Weights of a small image embedding model: adamw at rate 0.0015, batches of 128.
Rows from block 2 of a small image embedding model, named by matrix and row number. Rows with one number belong to one neuron. Each number is 500 + 25 x the weight over its row's rms, rounded and kept within 0 to 999. All counts start at 0. Numbers have three digits each.
Before each neuron's rows are labels from the 100 images, of 14976, where the neuron reaches its largest size: "peak on" is the class under the peak; "strongest on" is what is common among them. Only what is clearly more common there than usual is listed. The data: made-up waving flags.
# u: gMLP up (value half) (model.blocks.2.mixer.u.weight, 768x384), inputs 256-383
# v: gMLP up (gate half) (model.blocks.2.mixer.v.weight, 768x384), inputs 256-383
# out: gMLP down (model.blocks.2.mixer.out.weight, 384x768, transposed), outputs 256-383

peak on: emblem
strongest on: white; red; circle
u.434:462495458454548557497456516491519490489550475491463465540508515504500498520500475496525504513559457533472535536528477485498515490525510511508446495493521488499484491544491479507488494446527534526454518512528517515516544492529497524451479497558476494461494518483515489499501506495469509493510474454484517518498517490502490507489491492528491502491510570441511497506514505479555457490496
v.434:538519504513515541560491508519468486496525505478494469485450462462464566511478518506519508505562472462490518533526499501495527500467495484502485464499500525487500515486491476468564512464485528513481546483492524510484523506519531499445505488499491473470490492501514467515503497499451552573529494507499512500523500518444544499499504503455473520485493532484519512475492493499511460463450
out.434:468491463523497489494501575483469483539493507468492525509510517492499510464492531516534499465488543509535489551527512528480535431517509519497483497515483511494515496474526479504499529506532516525468520464447539526486493494492486523490512454552554492511502500522513459467484513507523463465493511455523520497532522488484515524480502507456514532487469524520535512498511504505542495529496

peak on: flag
strongest on: green; blue; two vertical bands
u.380:507472488540482496468490499470516537512483498535502504458524525467506541591492506509474469515489523507483480485514498495499452500503526508502466450516518484505512506493539513526478506479502527448534494505490521480507487483481472506512472552524488515494495470518498503493501519476535510486535516456527482481463511566492581483520520500555515559452477492503466495542505463436494466460561
v.380:529527528477493475490505471506478512526498473513516487504492491503510453434501511541478459482485490496493495509479505519508493486522476505497525547486482533497502526489465519502514502533508458561513502473501509493489511481510503466503520476454510497528495479494481509505478478477507516488481477539479482458548491452488447480522458497437498468505552487521526514472504505557480545521456
out.380:509522512494493513482466515461500511476466545480518511479518497492525515461472505484474448504563450467467508492501512495526532491530485476481488503491498536487479516493491491534531494520500493495485457519529489487523511486510521536535514500448487501515513523484520481475466492499488500520467508490498533498537507538523485522505495496458526511514497492493488490520488530508506506525452

peak on: emblem
strongest on: white; black
u.356:471487504496565565524448517473510478478554493490465498521504491493469517513513483484528512509553437536505548542533494495505529512500524509500449475477504490488489473529499481502506518447523520495472527503541504517528550488522501516436483486500479472462500505498541507522467506467467521532533484474471542495521507470514513529470491477492487517490496573474502526504487526497556461498474
v.356:524499497511511547560487501515464487507534494477464510497474475494466540504478493501514506503562483514500514547539500482513495504477483493498492482489479509490477548492503468469547487473474507515453532516527540529495508547521508543451514492504484461449489499511542473511511501514478517531525497521479516490523504492481520522448511516475481485501541542476519510498488481492508480478516
out.356:508520438527531503500531491507523486531516490481484529442499557487507539488522513521506514472560534505531473493494466473502531489525478510464484503502479492521509486505460472458466479540506512526468506486495540535519466479455539511508554504470517486513507513508487473500515517510512475465528509489490478477507519546508517515492487501463485489471512525475517554477510489508472488527475

peak on: flag
strongest on: red
u.485:512497501523543549528456550509465488497496502513478473489495485506487517537517468498486508534527479512530543552525522493507506518489499492479490496476497521500452483532474460479527503437523521508479538523554550542493536505527478508476514487505520495499507467494532476492498468491481532501498525508534536470545495486509508534475473500465477539503511539481522545497481502515508508509496
v.485:552517499498489515534510502495504516476508557475520487467473472487440623497469521498461514497526509489466516478507516518502483505480501490479493530536487516487490529499519497472599497499464507489497486502487516511499498513516492516498499504505485459480476497519505484488461496453469526527532546497476526505497492498475537511481490507511475505489476483514490497514508476472502511471478
out.485:505490489524488513460484473463518489470535503502490489505501451501490477480506500512484511471428472497447541482492510524457488465477466479523496482492510501487517518521481507511496490474482530531506536467468518494485492514509470454511542514498513493488493498488520517546531484545529510508492495504551466484488497458507501497520546487493479510443532510495505502488527509527504505516494

peak on: emblem
strongest on: white; black
u.41:490489500480562554517450534479505492495551478505468469536502503500497501521520490493512501525565431546516544543540494482493500516507528485511459504505500498486476465552493462498513496448512534504485521505542520500534570496544519515435481499520500473466487488487529501508500489481477536518535478481474536479511520478506512533490509508515494529502502569467501535502502504486560460477469
v.41:528486497497519552566487522514477506488531468494481501524525462494485541541502485475494491514549476498506522528541519498513488497494478495496487499488501491469483499516505463467541512441470528517470520474504540534476529533528501520449504504503484461460453515519522472507494494501474527542513500497488512492516507450452539515457519497499485537486512532477520522511477540462543478477469
out.41:490477474527497500507492542489501495559536509468461544496483541497481527473526504524482519468516554475525465513474491500504528485522461504464527507497457489498511465494502476487487500491509514539492509469461546509495467490477521499491535480496524511517527501485506460518505478489507459445519525463519493468491517502504515506510498486496482482486515521522499522450505481516483491529503

peak on: emblem
strongest on: white; black
u.656:493499479467559567530452513475498491485556486494471489540489492485473510526521488509521487522545447539503533549538472496494474512515526494497450489457502489475481514533490464501512520435491531519468536512526497511519545536551516523446489487498492457463509501489512494514487503495459533539539492512470527484522514459515511537482479504489491528487513567472532509501484498482559454508462
v.656:549492458484496549534497484514472537507536497481472506497510473474460531536503476481492475530532485519473503505559509502491486516491475475472485504505501524464518504501513465463532523467457523510478515472489536517489525551522526529481489517515479449445455482517489479534482492499471535540541493519474501475487503477447547517459521517518493501485503527470511517533496486445539486485485
out.656:488488434498480500475465505514500494540530510462483528490488534504510520514507471526514505482567531472534504540507499516489522481528459512451521517492432501491512499451510493504479510456499491517498463481495517533466450499454489513502476496489521488533521511486517443484491519503499492444506510448529470486507526532490548486468502514476475452465520500520483530487516487461488507520479